A small self-supervised image encoder, trained from scratch: muon at rate 0.0083.
Rows from block 3 of a small self-supervised image encoder, named by matrix and row number. Rows with one number belong to one neuron. Each number is 500 + 40 x the weight over its row's rms, rounded and kept within 0 to 999. All counts start at 0. Numbers have three digits each.
Before each neuron's rows are labels from the 100 images, of 14848, where the neuron reaches its highest value: "lies over" is the class under the peak; "top examples" is what is common among them. Only what is clearly more common there than usual is listed. The data: small charts drawn from random numbers.
# fc1: MLP up (model.blocks.3.mlp.fc1.weight, 768x192), inputs 96-143
# fc2: MLP down (model.blocks.3.mlp.fc2.weight, 192x768, transposed), outputs 96-143

lies over: data marks
top examples: dark theme; falling
fc1.711:514487500480472466533522470533524498446506523446459542466499537599469425488516500410608502546542490521409499554517545451429491417547475496512530
fc2.711:520470543450508498464501474489515494488479483533493514473444560469475476501523523515529515524482511455500558493478566497552520565426521470486573

lies over: data marks
top examples: histogram
fc1.161:444455476439458502505427540472503511514478533544527595471501517448466517444518525513507566497478416588456486487498474506471483476521513501494487
fc2.161:533487471472566546567500438546476567525523583525478534495478464490466495437486416465536498479527457561478481453496499441507524425435511498489463

lies over: legend
top examples: one colour
fc1.555:563580501476462583488517502529529535540510447404523523503496531495501457499506416515530524578407499521490477520503496515445518580448479487501527
fc2.555:428484436535461473560535423465569519494425441548480553541477475491495442545511509421432494456541486545516446567521499527513540461469488498437446

lies over: data marks
top examples: heat grid
fc1.602:473362432484543452479499449502461551463485539436507526504489542505431469525475500501463508528477471504512483449513530400463515512429494425503526
fc2.602:558459452477524475504460489568455494509507441497518514495457525469485554520435513506441521520492493458456592495480471423474453450454418487494547

lies over: data marks
top examples: dark theme; ring chart
fc1.757:551548539514530451545583497482535543527495493474471500488459451613525514455515529470469445529476579487621497565520479471504545504515476494520510
fc2.757:458554565530525591492498505479547513495492396539478466530494550477563551459487470475462571527574565499442452484513398493549508474464475478526482

lies over: legend
top examples: horizontal bar chart
fc1.696:504532548488543555535477590413527467534530488487483509504535532544486454525485506452542514505481506508521445492473473557503455443441442516463470
fc2.696:512448513518517522569464428436537495512445388537459441540538489458493543486494451544549516439539512536559501510489527501448447453466494426566499

lies over: data marks
top examples: histogram
fc1.430:484487504523555502516506468543554456426507492461437518542453519541539505558473517485435510448586492510485516443538561524522547508506407510504433
fc2.430:521523466496475553518519531593527533568412435443539499460493466508527488530451484436487470515511459511510532472470463446467501499434553500566481